config.toml
train_examples = 147500
decoder_weight_standardization = false
decoder_attention = false
muon_scale = "match_rms_adamw"
weight_decay = 0.4
Rows from block 1 of the decoder, named by matrix and row number. Rows with one number belong to one channel. Each number is 500 + 50 x the weight over its row's rms, rounded and kept within 0 to 999. All counts start at 0. Numbers have three digits each.
# convs0: first 3x3 conv (decoder.mid.1.convs.0.weight, 192x192x3x3), inputs 176-183, a 3x3 kernel for each
# convs1: second 3x3 conv (decoder.mid.1.convs.1.weight, 192x192x3x3, transposed), outputs 176-183, a 3x3 kernel for each
convs0.3:527435463457472569459545518513431440518530545451508459495543515529532490421452514442509487479472605521499639405530458509545486458504446408446473399553468509492394474486501463500547513408589555522558496525505393389427
convs1.3:488493542523511615507481518512475522488470423479461407496479457527673484551522488366552514399539585423506642512461476527429528533499450485576432464538495508472495460595443434603500547516498506601511521558481458505421
convs0.4:514458473483592489558496428494452524483485545529498568515540500528621472516519470501439535533544532555553528538563527486491491460413447470471496501605488483492459487364389499463533395384364446484516419517585478466501
convs1.4:483443419496487531474532481509422490502421479421448484530487488514530443482471474520527548463554441526505457524457451538523541546407542415445523435515496540573499446573525512701535531571587504473509473419491521493533
convs0.5:478415504515541633575609593502477475448441443521569499520391479485529490521527452527579434481486519449383483496458489492501432477455416467477510441501511492580577443518500504592489461628463480573589522524495460462454
convs1.5:544487516486455514412508530451505453450510459460563446531461469476513512465537510537589428524602520522569437516497506519534529513393529466478525428481535540519442518476481514474452507502506535446496522447416480456572
convs0.6:525474574496574444535525512451414452422455448449542453521486466500443407480455447490495454530554520549559529550516455462414559556509512494478498430492423488450475479595511509492458419451519474526528456465448413454436
convs1.6:465448508469430595527519545554497551533498433498534471470427520605534578425545484379452470520512491500537468488459555517536540490560435548611503552515498614521500493634570627531453503531480515478558475539462533496493
convs0.7:537492586523527635545555593506453406513528461398402417535528514523519486525523462377512551354447502493390460554540451450458442530525494498592514485498523470488463499549515573549409432439342549521522481587551469443446
convs1.7:507535517524517558449482520458540553490552514477505404490569545524522589524533557379550423483578541373509659585493526468501485403445457508526520534580489574507546505566581580531479470493532470535494550491578475447511
convs0.8:497458475428502487440475497536488479575520439491449492459415484443480503422443421511626536460575482468366488430582448561534447535519497496504564546452472499435468501421603579580507492608540506445473434464424509526561
convs1.8:511430500499450506511493399517548576462507493457492459499479570493546553466564482474580426510550499429456399505487471526479484581512494479493482551518462467365508487488482438450501543477487498539539503528592494494574
convs0.9:597523503468503474532547481465423477478452503466437427459430474492367441473411464405516444466528466512463449461468463463460476539540475517476503561482547462437505443402429478508593372501467435418461460502513464435466
convs1.9:508477505574520512508509488526476525548565557509613474488477498539577564496560532446536467552521538582493474480437511433461548468435533537437493560510479517432473524435521515554550465565530507586529554542492551565420
convs0.10:444531571413528468453437483479404504468445441550490512468536452545432498498501474535454458505549465538521489439554440482457461502485474563514400502506540527502484337413539439501448512466497511562300475565447521445533
convs1.10:504551545478538515518577519476468463479521579487461496590543496542535546464533572548456447505528463477496596532572512514560511462479420528510421495499521473479492457484476520566536510537520451551479564462568640469518
convs0.11:589514570601541517560549444482464440473427467480417445498508438501480492474432393496498459564435428442585547465434458414491513432410471536460502474539474400463485496566496593482511504451546545502423503452460387488431
convs1.11:568463520509498482432525480562566389526608500432576463532624495499541526494544475486448461551541478402533512461474484491496516469406397489539503501537574480513514493594587489517495410414460448498458488486470497451575
convs0.12:537587531525569514522457453479540542515580515495493461458584503380500482497496473479482580451421580510478485490569533443533520457442523470469456450518493519420510555508420520533380528552318527636426423563450450507505
convs1.12:490583524523497549584552447515478512537535563516486480463483465467483557477457460537422460451468530526565634528501448511543452479447434536423543521484565449456516526556454600582512480575528527544548517516538519528447
convs0.13:504528448514458506459436476484484492456465471455416440496392452486427469501420490513618516506536517526601494528620532559521559494530507471512482478510489472491490517404500452442532524482559499646449484600488485485460
convs1.13:580617536521516498602572574421418484459548524469640514490459467497381493537504485468400490441456508472518516438579495474564550479585538534669476433525492451472505525418517461520427555620529521619446464455489510467462
convs0.14:447527434504481445491430510520543613469455482496463515491538466475464505442463448465477566516576572477503501498467452506420434498446452533482510495496515515442523509477466551535445489494523551475530507515529575508463
convs1.14:430579490458470479491482478431521544508513507472520468548495502563540516443538408515497452478568451585528482490552478589604516471522460517460577484453446537464487434470399440561400486489439479472492406441480565557478
convs0.15:495483490477501494421473540461489554485532390476543388508440480441433520417439502471549466529558505538471547451526398447531535475541502533482513434507516459531427531481528453548634509523469394540527553463405511477531
convs1.15:456529537528449464464527444542510417614529602366497509455522569491554545432539516390467460454492529488586570485489445536564446469445462555375463443494462499549508526537484360526556521494505444444501509433455502492571
convs0.16:432474508496490527458544513504484452459484575473506490434489537434492461534477480535419441562481488511479471445430631493508496557432407423489562430440482544414478425507559483446526556457444464518504514503544514489497
convs1.16:578480511478463523493513532490537537461537475427520515436490494549586511507487492480492459529565540564469522518577479494533533454444516430511565467461546538534514531497544559596534496509550484516458532457466514463497
convs0.17:408422480506517580449540505520490477442569535435499528503442531510512533446434494495551448534546460489490476527436417547543439541509428481470458541503493434521459484515449491550490401529470453455548493586518609559499
convs1.17:439522579474531527530522530404414515518487519485500432500535538521509487469512473439548447501543532555599553468388425547562511495533543488528527537504503639481492378544461509498450485530480492363500465457418501478447
convs0.18:420507495421570515553505455583524555514493479512486473468505505483494568472524471444471501513597384440532538511532485467528487507404517536528471552543500542606485415440448545422390382467582588524462472542523509356542
convs1.18:523529505465440540515566534531484580536536460409387418447542530512557531511522525463370484522476482501539502464527474479518571468486478403505587482502471568586491501432484516595458402562436476561430485463490495518438
convs0.19:503484496471471489502510494494497482482506502489508487482548572477527542482531550437473469485484508464502503485516481490536472489490460461563516488567528453546537525582512532595531453546511517545492516536511518522493
convs1.19:486430467454418459452438510450493512490521562546494561504552537472488562464526515512504419493459381503516450550540524593483513538484478488527576402534556354462493506438425520489513530511500441471537513502593521500529
convs0.20:413545424487489503395422486436425527424406427429397462449488480459452414495450520422411473390438490556544552390522535498520473466467369503497547480463505491477539408466504460549439623599414459499585419478528467512421
convs1.20:429486547462463459540490439529599466583551475541511473558558523534529494515528573419432494462549505514560577563519465475543538443423461497507490430488477512534482499477451511602506485603475561474467574436497490508414
convs0.21:545501530535516597486463473539487457515503501440511498424444462497528485543485534431476537427506500506538463477503510472566471454571549481509444510479544466489505388336373500465484505522561436376523536486491545535470
convs1.21:436520542475461481539496508461503522423498456524594545552485442484482523474513494518507510422464494437522591469443512544471558481486565502476515490510513517550551437483472575598529531581511539473488482416477538589525
convs0.22:471514452466479462476542419514454457441463428468474463484420543428452468467524468375543495510521474431414487470551478570491495586481475476464496534458523537467541469383481590470486381479570470548552494497483490512468
convs1.22:644491538430426540507534514436511506492579473461477429509503438466543550509499410467565511490537523484508541418477451580511472529459501576656507578558505583561569343468478457530434460480529482528440415535477514492512
convs0.23:509497482479428480462427445538524461553483458545529439458474514493492477491483495501434470529419427498501449478526482494508511513566531499563547493541498544518576445485535421517457427376457459479476486511496513508523
convs1.23:497513545539501474614535490423451444539562517471515475482520424510563489488542477528509473529498435559510553501447482500507484550479545493490497510543440401500475431434465401512507490521483480538542473451581482572593
convs0.24:462461486560519432487547487498458497444455440520473507452469482523509532501478511480529439500462514553527551491484572480498498478516479529489511444481468425436483443429379417507494480475479542421475485539494505502505
convs1.24:479527478506471446573500549467499526551528578514620529460446477519573529433503472522487442489533468537544484463442473487517553492549551583575547468572546530528473461440593462509561574576506440433579491532509515584505
convs0.25:440577552478463494500524481479523511435375473423437431504472445523481484482499579472390477474474514512534451491513542531538470458363432510519592534521516586505484369475501405515534429543427491549398511525466519459488
convs1.25:540527561504472510528494505501558552513620539469494484449483545492554505465474541495458416500517456518463487487512459502532557435499432522425424512492333435443493546477495538559479475493517493472490499485498595532535
convs0.26:494503471536512496496527541487473473464536506534501534513483510518485493485466455520502509445479417535552461504553467518543501535573502497512521502504479515506535523511489419381487463559606523527566519568561498497531
convs1.26:494447503476410480574564523535622463450471493453490419492486442439523490568529540559480513512435524499482537346452428560568562502485504452566496476489472465495491539409615580508523464521529545500515504472468486530482
convs0.27:495446482506479488448422421513462487474440475554459495551555558537522567464487516524465462524505508513533456575607556453477432503500442484452492481490554493476551575608591457507537554520500478525589524576581498557528
convs1.27:579519572515538545489478510552559498523587583566553507507523555472510472493510500554558491513552530529543518402501481529446507404405386422412493496570589533572551452501505434503480393475430482519461566516478451516484
convs0.28:458426486469446479494414411454537556475488559535425394471483467458478459461441536461499481551504427546508422602453553479414551476512514484548530509501574473473546540568514426454571442455527547347500512528498471523469
convs1.28:445519540537490498491527599492551469540520567457528503537487519487538523441550497433513389580506430526528415546512532471523497533513456458422524395513530449478560588554528461541566580485460429437601564466572497585522
convs0.29:456501468517451511481498519526456469545469517518413496439503496488477495465540503597510531448469468465447469524434509499460499539467513467479526497460526485492556510466557485386291490530523462498467498527506465484471
convs1.29:532522495483516459524509566513468484557614484545564510496519580483512427474480540498419535510515466402519433467581427480570464433556424492504470591512573479466482544438495596481504536549516508561574505465572438559527
convs0.30:479469517472488509514511538459528489431418551517492413479502493469531505501508530438422577509479592530428564457471444470514466492499456530432427519475458455482544579431445498525513518542421455445483535550465471578486
convs1.30:452491506522416614464496504457463457465538549344506493449548469562541450561516446408501490440542512584512521476489459577501474436418505484426479446575543568546476444534445452538426541490511543376452546495433480467468
convs0.31:459580527516554478496524412493474463426476487443406476529468481541487498586480473468493478542479494456532445450421439501469466456559528463519538499444415452453467489566522542492572493529528486502501471447533469452446
convs1.31:474436475507443492547468470499448470441560578492475493569507473538512464536493413610481438524510509421465523451512492481588453449554451497485498539559513500508513471467428461437412471516486492524475485432568566478510
convs0.32:539542534548517531468501477473394483473423492469408476511500532503499503521508497459577500460558528448529537535456487508471441456475386486506495490492483469508477445502500481568498494542505437417499467393488469394508
convs1.32:467541475531454466510438430427569460546517549510389482529423505501499495472625492464592433565446519559423504554462494529496530512488493496559516451370434539489514472551515481491489514514528485553502513515546444607490
convs0.33:492431487463396536508501486536517457558470467495498531438503467470546472459480494542514551474546469509586451459415451464524512464502540487449467493532543527474515546489489556535427504316416557474474517470467458445484
convs1.33:571509526500440501544502502452503524448450464546554497525451501524565554496472462518503362545516467455503532462576549527532478493550448452587457581528537552446536564609575482614443494489436507522511457432460531466497
convs0.34:529554560507575535544559564549591517481521508531478546496450494660546528504541552487422476443493414427428376497452452475453451487426528517424516494479512545537566345421457514518460485526582501418387574534438583629551
convs1.34:520466554433459557528487542445531495448356492464493597466555541468510466514528472532536467564554455473511507540580550605596614518568489504443510498477519512477503473556465487542455626576517439459585463431422629473415
convs0.35:451531526463493534488499518478399521452422564458508483474530460445476451513530512455434522420474470471446516424444439461518499489549573483470522473500481488494443556337408397529605470474436441412576508492495501490489
convs1.35:445404402584488502490510531506483514557554615366545454540462555544585520509538485368441470508569527474551522533520510458532485562464506561463515453463467559521515548509493346529498521599476505507567553505484489456444
convs0.36:466461569549545473538514555511490476468441521472469494507477408463450490488492425495403528582362491460400507606554513510462473473401529568487498483514512564498515499450444520525471514574560519510492477472480543551397
convs1.36:435488435510405522508512571495510479517532585464517483384555428555620514508544494418530437525515442530574455519545501463501507504457424501444527503441513557434390402571545551506506480489482498485496577556514499446440
convs0.37:534520516469530479468461471496485437440485548520491514519515523491506480477513475534470392508504505441577368465532505502471536460465556504505462472463560535493557448389433409500466484511462524496432525563472503473512
convs1.37:450467492484534523510439533513421495408447489582528475530565587432560496466412523575471417482544477444453428485538473583590491492500495446526447510548519407498519493515461490548538613536474480504580501369518654519477
convs0.38:516451529507568597487547597444510441530436412476459503503535481477593492498508512494490436391465499472537562474564479444477464443500473498486435528567521429508485457494628440537506403463440503513492495540645413522486
convs1.38:494559488520546495481572482536560437592552487479526469492598528502540540512583521487501557530488553502573523532540526444555531514459488468446511490499471410460572513468624485556568452491564511482424510502583523515554
convs0.39:482509535501527577533560571568573562504582524500555526547523521539504487504467456518515511484480498539524529522545516510516503493498479561544535569547558575540538549507493499498435539519510510517504498533508510535528
convs1.39:515487492488395504561488500416423481437414579457454499472604532439436521484484495499586560482544528477552505489492521514613524531595508547548539478498486501487488435456432508471488503517494435498532510561528445533478
convs0.40:444502532550518519543532470447463492479455549518537483470565476494559513456501488517467478501534541481533507449444493516565514481594526459499490482524478445501483384407384437452443504466426529581484573498449540462472
convs1.40:475518476460502464531537513506536466412517443462583586541557504523540553543484471475513500497520550477580555489502617439460557461579533549458491502477533469521591519601521578713580570553566523524450545485515549495463
convs0.41:565638544521557572503546540546543509594484415487554490447502490436437479512485522486558404526483477404438466499506555551572496446459472472479507523479513528557533360552478624623462568519500487484512499484432464446432
convs1.41:462518496486468525584500510495513544600520359470499417465534488511518530455501524464496483573493582471525469538525507493513503456568487463501504514500495548544483452404519518523495488561466557526449510505488507611540
convs0.42:563536561513543583622581598511474420466500523449559376538517454504570484511526483515570485451411505472403464486317477461490504544589580527510519497473570437476531501478286393545588426510359495563539480502456511508420
convs1.42:446536432488526570435505512478502488490572562479626437551442476552529540516562536454479443445486572491525478451451458512531527548457527549516544505513588534535531464473563433504493577508575480519502543494539516483556
convs0.43:456533474488476477480464458503516409534642419432479478449435475434486498497479440518446496471464493487537518431408534510402510471501450569568474504517476424509477445420449609554357508528457476440478410440586431494539
convs1.43:502444519428450508546498471522531643494480439560443492436530488476515563574480532481466447459517465416505476523456507479540521425514505494546570525488476562489412519433523605528495452565433535507483518529542528567471
convs0.44:509536512522510508508451482451528532526509505463536569464475525503524535449475480437340589437510591362549480469466519486547401434487481424449445471577445480506485480526463497514533427325450544523327505470464413412459
convs1.44:444475484493435499536534535466531547501566483473448527517531500543574502474498508514361516516507480456468481478543550516573521428497425515532456477470469490557554507596603484563533434492524516572606509493471510573387
convs0.45:504500509528516559468443475541560536450531468495438484538551507481511454455451469467469409441407523480445483436562462466551574455460483542475484472525539458460466483565405463464461481424424491542531579514481418437481
convs1.45:495446450483476418506544561528450491501476428500536474538530503410602474521482477516538536446546533440446530447578487582461514515557504495480522489523590519555518452498537531664502529446454510493499524566404524483487
convs0.46:452404498426401431417350414433415470528483467445460440486510431544514507532477438457501407448467434443509456456408471432437418478428474474443468485476503531499458501447458503486565527470506518393483456454492452456456
convs1.46:498491524472476425491514462475524411511521536500479494513456376482457512579565520469437468458420479524427413440492488451396484453465455487438521516522581505499505518438405480477389578493491516460542556434536578511510
convs0.47:565551516535498485606579567505413526493522510422474520485560464484554501594474489459465477524522501534579511433421345520534446459439414524517508552514441552496510490456473479428402521490413547591440586543458515518523
convs1.47:423393530519408528502456552476466537411448481505441531492516452572601533532491499511461431522488508462542465488480552569566486558502505392552528452529517551552504603598513529490432579566529444511433510349447507448425
convs0.48:450532502455581574498578508550474470391370514392356523476474511424490515510496442431554515433454409510488450544566534487511511475468478547551530530426471497494465565516516490538477552526459455379511462540530528558529
convs1.48:450460527490474483465491638503543629436536591502444487473509445470452507567527472554601433503603469552509519472455512491422446420484453491396538600498478528530464402583465491526530491469485476484471516469508519532497
convs0.49:549461505590549554527488504473426484434510538485572511529483523583502507479457518483611554501513581432450580461573442522459402543531530512479489541479445495489481421427402507538578446587512448596476450525420485391473
convs1.49:527584547455548483486496421533450487388478578540514541501475459462411498505452463559514454539535499515535522459616498545594469532501511492615493565567501509502479529413570431478517499536505461669476497534498531457438
convs0.50:542460567561504584599543525466366539480583477523624563487468432483473476544499493463489526458458443402373426460401506449484486486570588525484542467564519521470488453412434472558532502559533582585518435531485448455467
convs1.50:577554517472490464473444449449447497572434466526570556475469482482520572526422493547537549514540492449414390403480557471585543558465547554590433489486483471464518436370447453481556413561507478580433502527586421490500
convs0.51:541551517402511541473404421475431451514503499488479437459462533491484526485492525545471568537541487569508432497456601501592544492557516509439467432428433524474440495575499543425343537377479405573530464461524462445405
convs1.51:527491482474479561520419484509542555494530423534557475468588538512512499480508560561446535482541502420460476565535569501502510427520458467447521482453567497577546496599472543592422472549512475457441537510475542531506
convs0.52:487430521553511500508431557422456473447511471480493533526545494462500551487510510511464463499470444506421407474487450540473481525507551448468504527514474515497521423521532584446408363518610457517452464518508579407482
convs1.52:501527484482486515518491468488498465444525489516470518415540469501466513477505526553474522518540436515455489475529500579546497471557543459572490471474468570515472478421457556494439451501559428588377483441505501490553
convs0.53:483473448490563484515484504584499542478526440492461504473444489557485503421479505453472349504494602482485478552522580471420494476449442521546474533500513449500491469411644458520627503481350526464571561490564485518471
convs1.53:433469501485488541471445447430554541591528519435547487459577524529464514486545538458623557449584617471525525587518514464523480455550538462495509474459504493521454465507519420514469463621527482460453503513489481496503
convs0.54:444486482548512542460494514493556440560549492549419516546481504573444495501481489460358436449462424542459400538488575491517539503609602474419458513427524429469440451419487607488588508474523531432525443500523478517541
convs1.54:529444583466472504517480500475435471521410338603501616467575545513583472527519430538507551482493527419413460559542511469541445448590454584486484474446420598470470613633553494482498454505485451445435500553540521547426
convs0.55:469560504482539465486422459488446454496469446494399422484450545490469499483566489523392401432550498431528514422428572459516510532513484539503508463650478563569500558614540518536571511613534566376516476416438498525531
convs1.55:527470471547422468433459497488592456569524516450583469469542471494576457490485446414542568481527521521559489524418499508431546447449487509409541473490523555557500460472520410556498502500439496374448494496468477538437
convs0.56:408354445424426486437422422491469437484491465451448445472502469469500454514510477509473534526434540473467522519438528521428526570434480528524465510510500557492495488513528494535453489542511500379467504395491481374523
convs1.56:518500381525501464485577513499555497477519466487542500476453398489459398496443483508476554420484536449529480528515451497483501556547527515593487523485462476540457529469489572513467385527505426673401465611550395512533
convs0.57:517543536475519436484423461481521490540527475513497531507499467527518506513463513523566643474539529403458401490388450503475446460525538534508498542540459480424512563618438562468396570507443449342522438452430481460407
convs1.57:592531518549436522471469414437504395479531357509627525449530508439497507485489408554575640478501445432419467472469517523509421471536433512503479486467442537496446556600527563528450472429501522399422509531537503548557
convs0.58:471489471536579488449512507457449463525539517526501476531502512530575594488530511498546480461523484471505485420475487455458450474568492466553461495528513489568537499438492431470505569547587526421543599525574542517508
convs1.58:466547468499535443509530438515439462515503500509539529538512483542467463528518448596617526476421551537552588534604504527506457502586502559545492571500541531388367523505497567617505518544484482547502436412395467490460
convs0.59:474506400514473481538552555472482549560420408505424510560426413552483464480464509482527446556487419466409515534492530505413509488525497535466483503488443590485418538495363513468367434586474465507429528522504437495554
convs1.59:476475494524477531498470466512543495639487440469573498497448547534474510512493505414534550540549447492603446516541482468521516448435469527499454428533418560566479562461490530533518496501456440495382485479531490518547
convs0.60:494510485454499441503512514510508488493501502482482511566589574577586562551571545533533515500526503519559542470475475512499542499476487546515506558572539546568542548461523595519552563424449508503487551559525549550540
convs1.60:512486478569564553529512518502460460458420405580447516474516509499489509459458480508560550531616561455457372573570638520512539539539557494494496434476494467489454598483465570464439588473494529483478537538495547563513
convs0.61:502462376489462428498521440506420462440472507347314493486529427439502449532520492443471448473517436511562494516505459477549443592452518471555538466566517488499469596591656542524516486441438567493460459546487505490468
convs1.61:500456450518524486510502543535550556522472443450402487480440529469471470476485519495482462442609509438456478495438507561434558544443426545451585410471487419534526565526492522690420449482403538475438493459527521495472
convs0.62:502552544472500521551549526418492554477432461486481463468443483502471534491492509463431523489558533423549547545587567473587493488461473503494487496524508493476516457444468506567533485519526419511540437539467522550564
convs1.62:485520496561673591540545563512560455463486465436496544549509482578451498498483460480394499411442455464569471484529446531533482559408434536494516523440461554516488540638514503654520478531465531563453451482442427410440
convs0.63:577561520521427471519443516527553522512494525429484460491550519527508514524508545522345529450487504481509480526301584499483527466690509499543549576546492496541552422553418426568521566516513511405510481455553461510458
convs1.63:563518490496469515467449463568549527538469486432488482555499502504502509529437536510484486440547474418557460507418552482492530467471433448500526546457439562566513491387441467519512472549444547434552442450482447514497
convs0.64:524512543531495454561607517548503473466502550439525582438470472453522509461489484418495528501508404528511513556545481563471496565449573540540470468526416470478446512532543581560414559440490479365462541554450583544496
convs1.64:532476473458494487531447534496516582457471465548558466452459516517474450526559482511588577490514463475528442439503496500439427458523473501461528536447511537478380523542539646555494479552521510386423529474398494486512
convs0.65:494395434480388457485457464522573528452513455473492542545508485445422427522442458506384457523446513531488450607565549557612575506448478446489424430443452424511517536537559451496591443466560479479426488443424461395430
convs1.65:486512504478532452450635521492525460510472548469409458455528422464492490510542609455449398525605513491596421515567495443561474487438431540501482558480523545533528423516527413509502481524569547478473552503548484475545
convs0.66:497459473516463495533529484516496480427434454468479450534500498488450490530510518537413465511475505465464440504495502514488517488477523535473552515514494535441504519607543467559561526538504503499497478474486508503522
convs1.66:569571468463425399568514532501479575497549563436464425449480481464504435516526458584526478425424457528536455431447527563469540525454515524392503596528538488461451486499401502515502521452615552502565467470475486476589
convs0.67:542614440491547478443498468482494584407498563554456551518484496493510543459483510431498462467438506488506486469600443461483461527468528495518404531503494477498558483301472497547572409538492473551454513471525447508535
convs1.67:443461500505565500523404488467483475490499554475489564497496465457497534483497489576544419467500526501443431437481472539582522491413504406537472461453485563515556365484556428536471521606504442475478449505483473535462
convs0.68:511508520474540484518538556471441553443511548554505595534544546503607543499533514500566509403490472462484433413432418505439463491501479494511511512547486518526571528529512587517389405415426484485505493509558466536480
convs1.68:556500540470528546405459523559627474542561542575512517568522466516540447480480499522403445528502511501387467576478544415464453503553435491436557503450560531464489492577532502588486478513546466481510484527559483530460
convs0.69:498429427495558503550557462505525561381394442488486496466454491503488501502495496564535524524445470528511402435448490467468473551553500526504537453463467495529480492512569469556454442508486437472467458472535465493413
convs1.69:595512536471419403520492450559556557587584528455508482508490473405461439520554548536536444518624488484499432507485500499552503482556534581496539527524538447443456466506530501489485485573548559469499467457514495540509
convs0.70:515442378523524516571568608525493411455438462382534405463535436502509501464451614550486433552521419437447568425631548487532515585493494458557508476469455490535537534443459567465465484562523403669495496486510460504479
convs1.70:486502426489468498536460470509528600493544496500499573389479498502488467510553425547508591508560541579509485502495466549511539434472457558488520484474530540509561458482420442481528577455510440594523473510506524551529
convs0.71:522450503475482465470521412475497525425503497467462511475509602511549540504573455489411459504428516427516477481461553514513421587559484486499484436456504443480525451451491516484412558505484496557517473446487502579524
convs1.71:539459556478474575435543475563474511520508468493516486542451537508488451490402491465487578466496513431579452423495475459502463531510517472580551506441484612564511542441474519498411509594462509408461527393497467461492
convs0.72:459466465525575490450497514462500501480452506395378448500512570491498515573506458525374495509443567502532522493525509515441525453461572506481500518503473492433411597569490479477488604480550511436433540517473469529420
convs1.72:503513550518504494543411514536531502508601510551553493528509428510466469501518518524564515493532437602522499483567498470430455412585516506550568510505542452517523432555486503609531583556542432530490522528457462514496
convs0.73:486375429479509460444568473535572505582547479531554573539505455542580482500556455486575470433518556493404495518478473541494561484567538505519484494540491507508508410396522329494495467497433522413502502448546506482543
convs1.73:528426568481406497467550545405448582520460505462406502539471471492466545559432454542608515460509558490460532445429525418503472559424543422568537468490480487474553515453448482480530479560523496526496444512467503508482
convs0.74:463577523532554564515503501518571570479481491456444555453526491474519495448495437412567516510475510430472433546466543419460542524509541506557550464510475494527472520392486534477584627598459470548460521508478523474461
convs1.74:491521483528488505454551519535523535569444646542385610502550459492443530555542544553566423420504503457500537451492440518542517507531454554521492512502547500444522475420486555549534497472481551526463572408463515536500
convs0.75:479475539478454545450515521537442528464480557445485450553549526447487477518578542535510477491483468427437511542543538512583555506508439480534478550543551502586491477508519525615579525536526493567503514517493503527534
convs1.75:461483506529543446473472474564553440568466451505493511503494532502573503475470536513571575490576580519521460502530467506468433477484478510556493453541421493577577545536518398539528506566479410476457431483502508568521
convs0.76:529528544479468470528542527519411449476490425431521481503526484512507474509469487475431480425474466424430482452452455480583435552574491470502549500506531518563502533467418523541488600522560539516547510518555529495502
convs1.76:512553498496436442451426446486451498589518548568520481419459464419438504489531539510535492487494514482589496531483496468443466492553419549439498510526408497373520571536483471562481533507493512434532531488465493515458
convs0.77:474465459455532520454441441578546441494487472542531459585546473523572532560535532484468541464515639529489443507390443537494501537565453465436487551484493488411460517540591492479429567532387567382561513503493456527447
convs1.77:462546541444504545461501498454483470503556475497519438559526423517462434582582534525566455386589500488464597528388466549555443499556454502489481518491572545478483468611510544542442457540544539424440457448484453550362
convs0.78:512475489498473483509482504521471485519520514524503534506587560523560544502535538471496475486504488523512560477520498503522554479485503513503506480464484586560562694564581567444506644585631479543457482525509565574524
convs1.78:500496523523508492525548464467460451444434424525523532463487394515465451490474411514620523442515506527540521522475462482405428471474461508419412526532485540543504525518496522501481510419345439503480488546579490546565
convs0.79:435582494471513420491409454461417562521459520409520548461497539530506541504519553505406578412471522538480490553667536529571519512483552460562459477665507463509475480441471466474521424402503445524521387586493489470543
convs1.79:398621503546603527552389559540456558468554549520555506568451465517493481527605545515430513520541592491473556493631547495475521431582443508495471463580442535528549432605472475657515465547477527557502403516460486561427
convs0.80:551560528581470439530485440484476577537512541476483542569586575479606546448471514522573459456476459503477482446387459497517535539675497459515475513510541540550544407576488460515521468577472467495549565464556483468545
convs1.80:425514530547555483413458432425549433549471541418519520544502512475429508423445477559522514541550524486504458453428510461508512494458447496483509476508500552431553485525518406540526437467541446504381535491570433474515
convs0.81:456451522475464461545525559472396532512469458543565541494445497543530519511471487543547545563432426549463516536495493459483549487508472492514476532460438525489499508594526492412427508534469513545461520527488472392470
convs1.81:524504482525470453508480389472464428467486491549538530527576541438484449452491472540621481466449468499516493604562553438467443522505477556478499531463489523463503615510544576529514524465551469550489489444502518449550
convs0.82:452441466455384482514414564513502494432442479404370443487449501454450471448475497492506495536612505540526486489492470528470473557491438583506559557482541521523493508555603470520580441456483493445529501373514473398524
convs1.82:482535469456522512511479459470558494466532567574555532505439422544450480510512521465479413557395498591433549556513475588569541472517468492483474460446521501449517487438520448508569484485590474598482449457404441547484
convs0.83:427478480445468478471497527523489506475427474495449448500484516454515461464512475512448447566560415523495449500416456505515460493476474513479535541515536545533468464435512600498633558523625417483479441464502458519511
convs1.83:472513451425422477536484554449506540520535502545491476556494540541461538521460518402438476461451502516535545553510427510518548536481488363515417492485489518482527423480539451510487507544572552469539552454517472459494
convs0.84:500522513428503479453526519547442531504491485566523497527503457492512478520576514431499465455465515414495516501558466483468454489462477473544545456541494475539487546558543481573476499591455573592470509511471533523518
convs1.84:486416511445461471512437457458472482515514465505452527559320475521430518444437490530583536483563511545529581487527545554480466481481533495597510472535497593529522508541569533454507530470536528461559499473506531527506
convs0.85:477580495463460494508502504443500418465464452517537382383497520502477484530427462508514572526438476534453401610456488501584527402462484506546522506499539497489531485579496468393549550506611501422579471454492491480493
convs1.85:438472506449524476442439482583546527478495529492562549420511541490508509503470490537474484529576435502539402516543554471569568490464430474527448481501473494569521426491500444580499509548533509475482522541546454540558
convs0.86:551437557495537486527543436470499467452490485513448509455450480528489506558544525501405380438466500431497430488560482428514466423514421447509536506499500521435463519630476451636577436435471493559503535441403476432457
convs1.86:575492471482504440474579476515513546530518501555514541506519485492509426554420501527586483494600520515503496538523554527498461513565508523497511514403529514443533525548452359463550508361479502535530469490443565416536
convs0.87:475472479533529515570570528456470485487501513479476478535555558523528532521536534522518545500508503516520524498472488494479486480463511518525544528519532480476492510477491485450467456466493497464452506475455493457440
convs1.87:549584577473429426514531498486481540545408454503511484543545442600558594495495477495510510548525534505483526445530525392514453502518493447478489504549430493483500488455373499450488509478511497505483484451535501487481
convs0.88:465547441500501482529470464471542490510487486457391486558614541590574573584566565489410469461465417466560513537559502500577570410577588461497609499531546481466554520455468378393473434472513498454426480545496458555535
convs1.88:523554463559522459560537494470516527456474573560541532580554504494495442551453440575510485521482502487553529531598553490568489500526481478534435530474512525485551552543524501533541551506433529487521577449513523423476
convs0.89:554492514525476535457533446451487477495433465504373388410446455486437426547484495523426510536411446466510623509548463473445547522402552509579460460522537412486521471516450572559486527499550504516420533428424448495465
convs1.89:487471490546484558502447476642565466596569461489555520456525510471500525506395505445545524540594457472477377446605577480487469432431484389586558459481521533460519580448490504538550484579496513456508617520455527496572
convs0.90:494514544541497461477515513430525520460467373454480463447452463486530438485490442526469436509436420463464445552480516464449454614542558448491560473509507517526478535449500413532515524553535488463460410464474507456487
convs1.90:457511528502511444520458520513546470586505461496542607534493479538481491429436545522458552542593480481495458503518513451583517440494514578459510521461453537487444490505466479483522485459457350535491469482582536504490